{
  "bottleneck": "kl",
  "encoder_drop_path": 0.1,
  "decoder_activation": "elu",
  "decoder_blocks_per_level": 2,
  "lr": 0.018,
  "batch_size": 384,
  "epochs": 35.5,
  "weight_decay": 0.01,
  "adamw_weight_decay_other_params": 0.01
}
Rows from block 7 of the encoder, named by matrix and row number. Rows with one number belong to one neuron. Each number is 200 + 20 x the weight over its row's rms, rounded and kept within 0 to 999. All counts start at 0. After the name is the row's rms in percent of the matrix's.
# gate: MLP gate (encoder.blocks.7.mlp.gate.weight, 576x192), inputs 128-191
# fc1: MLP up (encoder.blocks.7.mlp.fc1.weight, 576x192), inputs 128-191
# fc2: MLP down (encoder.blocks.7.mlp.fc2.weight, 192x576, transposed), outputs 128-191
gate.93,095,227,200,199,205,209,211,155,257,189,210,199,145,209,212,218,170,222,211,186,207,208,211,211,181,208,180,168,192,196,207,200,128,208,183,189,204,176,175,190,182,187,212,235,191,201,199,215,197,190,230,200,207,157,251,225,182,227,200,218,219,215,215,225,201
gate.94,113,177,201,202,197,236,219,206,174,208,200,190,171,204,166,208,205,212,219,214,231,216,204,266,191,230,197,183,171,150,183,223,182,221,223,211,212,205,206,171,211,197,205,237,204,211,164,212,209,187,195,177,187,188,209,171,198,201,195,209,174,177,192,190,193
gate.95,104,209,182,211,220,189,235,196,180,224,180,207,189,210,215,210,205,194,209,181,211,197,179,234,177,177,199,211,180,211,224,215,180,195,217,198,189,179,212,189,188,198,165,222,220,227,188,212,172,220,162,199,173,156,212,204,189,175,188,176,200,198,219,253,213
gate.96,081,184,255,200,175,186,227,227,231,229,185,207,217,234,191,195,198,202,184,173,189,219,211,205,212,162,171,182,185,176,211,197,192,188,196,223,197,174,206,151,243,198,182,226,196,219,196,199,170,209,238,201,184,167,215,215,209,191,219,185,195,191,189,191,213
gate.97,096,198,209,173,228,195,204,212,207,227,177,226,207,198,205,220,216,177,217,183,217,179,204,225,190,209,231,196,206,258,233,187,194,197,200,216,186,206,178,134,215,222,202,193,201,193,187,193,191,244,196,188,189,177,218,193,221,188,232,203,136,209,186,196,203
gate.98,115,145,197,200,191,199,186,188,209,197,196,213,206,198,213,215,175,233,192,186,157,211,213,217,192,197,154,228,186,201,204,219,180,211,204,189,225,187,205,215,183,177,203,205,188,204,191,201,215,226,198,208,166,225,212,262,229,210,183,192,177,202,194,205,193
gate.99,088,182,210,211,185,192,193,198,188,230,184,163,210,245,206,220,194,190,190,176,196,193,166,230,219,196,222,199,193,199,222,197,154,236,220,186,214,205,194,144,176,191,225,178,160,228,197,205,189,204,183,199,199,171,215,200,180,196,209,228,184,224,182,198,221
gate.100,072,206,205,187,206,230,190,197,196,195,190,173,197,221,215,209,236,207,201,205,183,231,158,206,193,198,222,215,184,178,184,173,186,198,147,225,195,195,202,188,188,204,236,186,161,220,191,180,188,225,226,195,180,191,204,205,161,200,199,186,208,182,211,237,208
gate.101,099,217,187,204,195,214,183,203,176,180,210,226,160,186,175,214,179,200,201,203,232,229,194,212,190,191,219,201,133,185,165,190,220,231,206,189,168,219,203,224,218,213,164,245,194,205,172,188,193,203,202,213,166,193,198,209,183,222,176,173,230,199,199,223,194
gate.102,079,211,209,190,196,225,209,243,174,181,198,189,228,162,177,182,217,200,214,188,182,179,226,211,188,203,168,233,208,167,176,224,200,202,205,205,166,216,177,199,231,216,213,206,211,220,188,213,203,214,207,191,223,211,210,190,172,195,181,198,188,236,200,203,200
gate.103,101,173,185,220,175,189,200,215,205,158,195,215,209,203,202,221,221,211,227,233,177,217,230,198,220,200,171,184,207,176,201,203,177,204,221,197,206,155,243,175,213,216,228,188,188,201,187,208,226,205,219,214,182,175,192,217,196,167,214,238,207,219,218,171,201
gate.104,111,204,166,204,193,203,199,185,196,207,203,248,226,243,179,223,225,216,235,200,200,160,175,212,221,186,216,202,198,182,206,232,199,192,181,222,176,201,228,174,207,184,206,204,169,184,199,211,233,188,177,197,155,208,172,180,167,211,200,228,210,244,219,196,205
gate.105,096,205,219,213,208,161,219,184,221,210,231,167,184,180,202,204,179,195,202,177,204,177,199,152,206,203,182,207,217,224,203,184,177,242,189,235,186,201,189,149,180,240,234,166,230,174,208,202,212,196,224,186,158,183,219,192,201,205,171,193,188,198,194,186,212
gate.106,077,192,177,192,228,209,218,194,152,219,189,211,207,186,165,166,217,183,202,181,187,192,201,220,189,185,204,241,188,175,192,204,174,217,217,213,185,215,222,191,230,197,238,180,186,204,230,205,211,211,201,204,179,224,201,177,219,168,219,210,213,200,215,212,177
gate.107,087,163,174,186,184,222,236,202,189,223,198,201,182,207,218,179,241,202,184,178,183,199,197,197,222,191,226,184,244,149,215,187,211,203,178,201,181,185,214,185,206,242,192,216,162,217,189,189,194,191,206,191,192,183,209,203,182,222,197,203,169,218,146,192,184
gate.108,110,176,174,188,179,192,196,225,191,219,191,231,237,172,177,219,189,205,211,214,185,216,200,191,214,187,223,209,184,190,209,205,177,230,206,228,209,194,212,197,193,197,192,197,199,224,161,197,173,215,195,226,198,221,214,187,198,161,175,206,195,194,193,227,175
fc1.93,079,187,205,206,209,198,175,206,169,144,202,218,216,217,186,182,203,222,196,242,170,222,154,244,176,171,199,216,217,199,200,198,195,227,211,217,203,199,219,194,224,199,186,182,168,212,189,165,190,198,191,219,147,216,219,228,174,212,195,163,152,193,188,215,206
fc1.94,167,201,193,168,200,190,192,198,190,186,198,209,202,187,191,208,173,233,202,185,192,193,170,213,216,207,261,174,219,194,211,173,155,195,233,242,223,208,195,175,186,194,194,203,193,187,190,197,167,215,213,193,208,239,230,190,189,189,205,201,218,190,204,207,190
fc1.95,116,189,232,179,222,224,176,182,177,194,181,190,217,175,187,197,175,164,214,182,153,219,192,203,204,210,197,193,209,236,192,203,164,197,202,195,214,237,229,173,201,202,200,174,186,171,194,204,204,184,167,212,227,220,179,220,212,194,193,196,181,183,171,223,226
fc1.96,071,200,187,222,211,217,213,182,237,215,222,193,206,186,186,199,150,220,227,192,218,198,197,189,166,230,195,195,181,196,221,213,180,179,222,216,244,214,183,237,179,218,189,197,231,191,203,221,184,191,187,184,184,238,184,207,205,204,219,220,188,184,168,193,181
fc1.97,083,194,192,198,177,200,219,208,202,179,197,221,208,148,176,187,194,175,195,233,195,198,178,181,202,209,167,208,211,172,172,184,218,169,201,195,201,234,241,207,157,204,200,194,171,226,210,225,196,211,214,167,184,196,210,224,202,191,206,214,195,182,200,217,213
fc1.98,118,219,197,196,199,215,180,213,203,205,195,195,225,194,161,215,191,198,190,206,192,240,193,175,168,185,208,225,157,213,163,164,187,205,190,218,224,235,193,214,228,150,218,179,179,190,198,226,177,219,175,231,182,223,229,198,212,169,240,224,202,192,203,160,191
fc1.99,136,167,212,246,221,228,212,190,214,182,212,235,199,201,188,224,214,203,211,262,205,191,173,214,220,202,185,194,209,212,215,198,219,177,216,186,185,243,188,181,192,194,208,201,230,217,205,227,217,145,185,201,191,206,225,173,231,197,208,204,186,198,191,208,183
fc1.100,057,184,222,206,196,201,228,193,205,183,230,218,155,207,221,207,165,195,182,221,223,199,182,240,190,198,240,207,218,178,186,202,209,149,167,208,214,171,217,214,187,203,197,153,160,214,191,191,211,212,163,215,190,171,199,195,214,210,171,229,217,179,189,235,191
fc1.101,064,206,180,191,174,201,191,218,171,200,179,227,171,199,185,220,219,205,199,193,240,208,227,185,229,190,252,168,176,186,178,216,216,210,206,182,215,218,227,220,198,223,197,210,152,210,214,177,188,192,210,211,178,214,188,207,208,227,179,166,191,192,182,207,207
fc1.102,086,220,194,197,206,184,177,186,159,194,193,195,166,194,237,194,226,184,238,194,181,220,222,218,210,185,196,177,218,235,185,162,175,198,186,222,204,187,190,222,167,194,189,213,229,181,184,210,244,222,210,224,191,147,209,205,214,200,215,180,229,182,199,202,245
fc1.103,088,166,228,211,229,190,181,170,227,218,186,213,194,209,165,153,210,180,228,183,187,222,215,197,191,197,222,166,190,190,210,212,165,232,185,212,213,182,240,153,222,211,216,199,232,225,209,226,155,204,180,205,203,174,185,186,206,205,228,204,182,202,191,199,201
fc1.104,110,206,189,213,187,200,191,181,226,208,180,205,203,179,177,216,188,180,179,205,204,213,180,193,189,189,194,177,224,191,160,174,185,174,220,189,191,247,195,215,206,198,199,183,173,223,192,202,178,176,176,220,216,173,190,174,155,178,194,203,231,221,191,239,195
fc1.105,096,230,208,217,196,198,190,223,220,172,207,152,211,206,165,174,169,192,222,200,198,184,195,217,160,217,205,178,186,229,211,164,233,189,209,191,216,212,201,203,174,174,231,171,210,209,205,187,193,209,219,204,208,188,207,223,192,212,215,186,222,181,189,193,173
fc1.106,067,189,215,219,200,204,208,220,211,231,224,198,197,241,207,242,191,220,186,194,204,167,182,207,217,209,214,174,196,191,272,234,225,205,170,214,224,149,220,173,194,220,199,197,228,181,181,221,218,223,222,197,181,216,187,193,158,223,197,204,173,202,172,172,181
fc1.107,100,197,192,207,192,209,156,238,175,206,189,218,211,183,205,167,197,168,189,181,184,223,181,211,233,195,220,171,179,192,173,186,191,202,200,187,180,195,210,168,170,205,192,213,200,217,193,189,207,187,194,190,214,238,198,204,181,222,177,192,192,233,225,177,205
fc1.108,094,195,198,216,217,169,199,194,151,212,186,173,216,229,215,186,217,177,204,228,210,204,179,178,192,217,185,195,252,145,239,208,215,193,215,194,212,191,211,178,160,226,176,196,203,213,205,222,183,172,218,203,211,216,166,222,223,205,198,254,201,209,220,159,219
fc2.93,081,197,177,207,191,222,187,208,193,215,207,219,200,240,159,208,197,208,183,182,165,210,161,178,172,219,220,216,225,195,211,219,217,204,228,216,189,199,242,211,197,203,223,221,192,215,180,163,219,180,193,211,144,202,214,180,217,212,218,167,183,196,204,231,236
fc2.94,125,181,223,179,204,193,142,186,233,194,207,194,200,177,195,196,173,226,188,137,202,185,209,234,208,214,205,173,209,198,193,197,184,165,226,237,217,219,194,193,197,206,227,196,189,204,203,168,195,216,213,204,215,215,223,197,163,182,214,217,226,218,203,211,198
fc2.95,121,190,209,168,194,198,213,209,205,174,204,229,194,175,181,171,161,156,186,175,147,224,172,182,191,221,201,218,229,211,180,225,177,223,190,202,202,194,190,180,179,239,206,175,191,156,200,201,210,188,187,205,205,206,177,231,195,201,205,236,210,197,170,206,228
fc2.96,097,207,153,210,165,181,216,215,248,208,217,184,187,174,195,204,184,240,194,166,214,174,223,209,215,216,160,211,219,179,211,217,213,177,233,226,229,214,204,232,204,163,188,197,183,176,219,203,197,193,228,205,261,204,199,189,192,229,203,174,198,199,166,242,200
fc2.97,103,204,233,203,212,178,195,212,222,174,191,191,218,144,192,180,231,171,217,182,209,200,236,189,184,226,176,206,232,210,185,177,195,159,180,227,175,203,211,173,212,197,207,191,202,210,256,198,214,178,230,189,183,216,216,184,212,206,221,200,197,202,222,215,175
fc2.98,082,208,183,217,205,233,198,193,187,214,185,223,204,197,182,222,226,193,212,190,200,226,222,178,187,175,219,211,172,196,212,211,184,192,182,207,174,198,175,182,194,196,183,242,166,187,212,213,223,211,209,177,172,192,238,202,206,201,224,223,183,176,212,197,170
fc2.99,144,185,235,215,198,210,195,211,199,180,196,216,225,185,178,243,199,175,212,240,208,232,207,203,195,190,210,273,175,195,186,210,175,201,229,222,175,212,165,186,189,217,216,169,214,195,202,231,231,187,206,199,170,218,190,180,212,181,176,203,181,229,213,199,173
fc2.100,068,195,208,192,193,202,207,202,200,220,244,207,159,164,214,203,149,161,205,199,182,181,240,200,173,194,200,234,178,207,205,215,219,209,181,233,204,169,181,223,220,216,174,206,181,187,183,212,188,201,183,181,161,168,202,213,208,208,200,253,183,197,220,182,252
fc2.101,069,201,170,190,173,207,187,201,180,174,208,209,162,221,167,221,205,213,218,233,191,225,192,193,227,190,188,211,151,202,201,229,204,231,185,197,191,223,216,217,202,181,181,189,202,200,167,156,193,168,198,218,163,218,208,205,228,211,178,232,222,192,183,194,198
fc2.102,138,219,190,182,197,207,181,197,203,191,192,222,197,178,204,180,190,164,218,203,220,222,221,182,201,176,221,179,231,225,218,206,162,204,212,207,192,153,193,194,170,223,216,170,208,190,168,201,250,221,211,200,181,166,200,231,232,206,174,207,176,155,171,194,246
fc2.103,114,219,194,189,200,209,184,181,197,199,151,219,200,212,194,189,211,199,213,167,199,209,185,238,188,194,237,174,196,211,221,208,188,169,166,207,195,215,219,186,210,218,227,201,228,241,170,212,184,228,158,187,151,215,214,199,209,222,180,180,196,186,192,174,205
fc2.104,090,186,188,200,191,207,199,184,183,223,225,233,197,182,182,215,206,217,194,253,197,185,181,206,215,177,211,166,216,213,220,199,208,234,243,167,210,191,227,208,212,228,189,171,188,203,174,196,193,192,165,213,211,209,165,201,184,212,173,201,238,223,175,221,200
fc2.105,101,209,190,201,195,175,211,199,230,193,237,160,179,157,200,208,177,178,183,204,190,160,174,223,194,213,190,188,174,227,199,175,242,203,222,194,217,203,200,207,191,210,219,169,209,163,200,200,182,212,225,213,209,185,202,195,182,224,211,170,198,224,196,203,174
fc2.106,064,236,225,223,179,203,181,197,247,209,197,181,182,220,202,231,188,215,213,195,220,191,197,192,220,182,223,190,195,180,248,184,184,204,183,214,214,169,209,176,190,213,182,210,215,217,175,223,219,216,217,186,206,162,231,176,177,220,223,194,206,196,229,178,206
fc2.107,083,209,205,182,180,207,209,226,197,182,166,183,196,203,188,211,219,190,196,180,205,191,201,199,194,198,207,173,186,178,201,234,234,210,167,195,197,227,198,205,189,191,151,190,192,202,210,170,204,211,172,201,235,252,193,227,148,220,220,145,198,223,225,188,244
fc2.108,087,191,226,224,241,173,214,229,187,186,203,174,208,197,197,194,203,183,175,232,208,208,233,224,187,228,158,179,198,150,211,200,201,230,217,194,186,184,186,212,205,201,215,198,228,189,233,181,178,201,207,205,216,173,207,191,176,165,193,221,185,156,238,233,216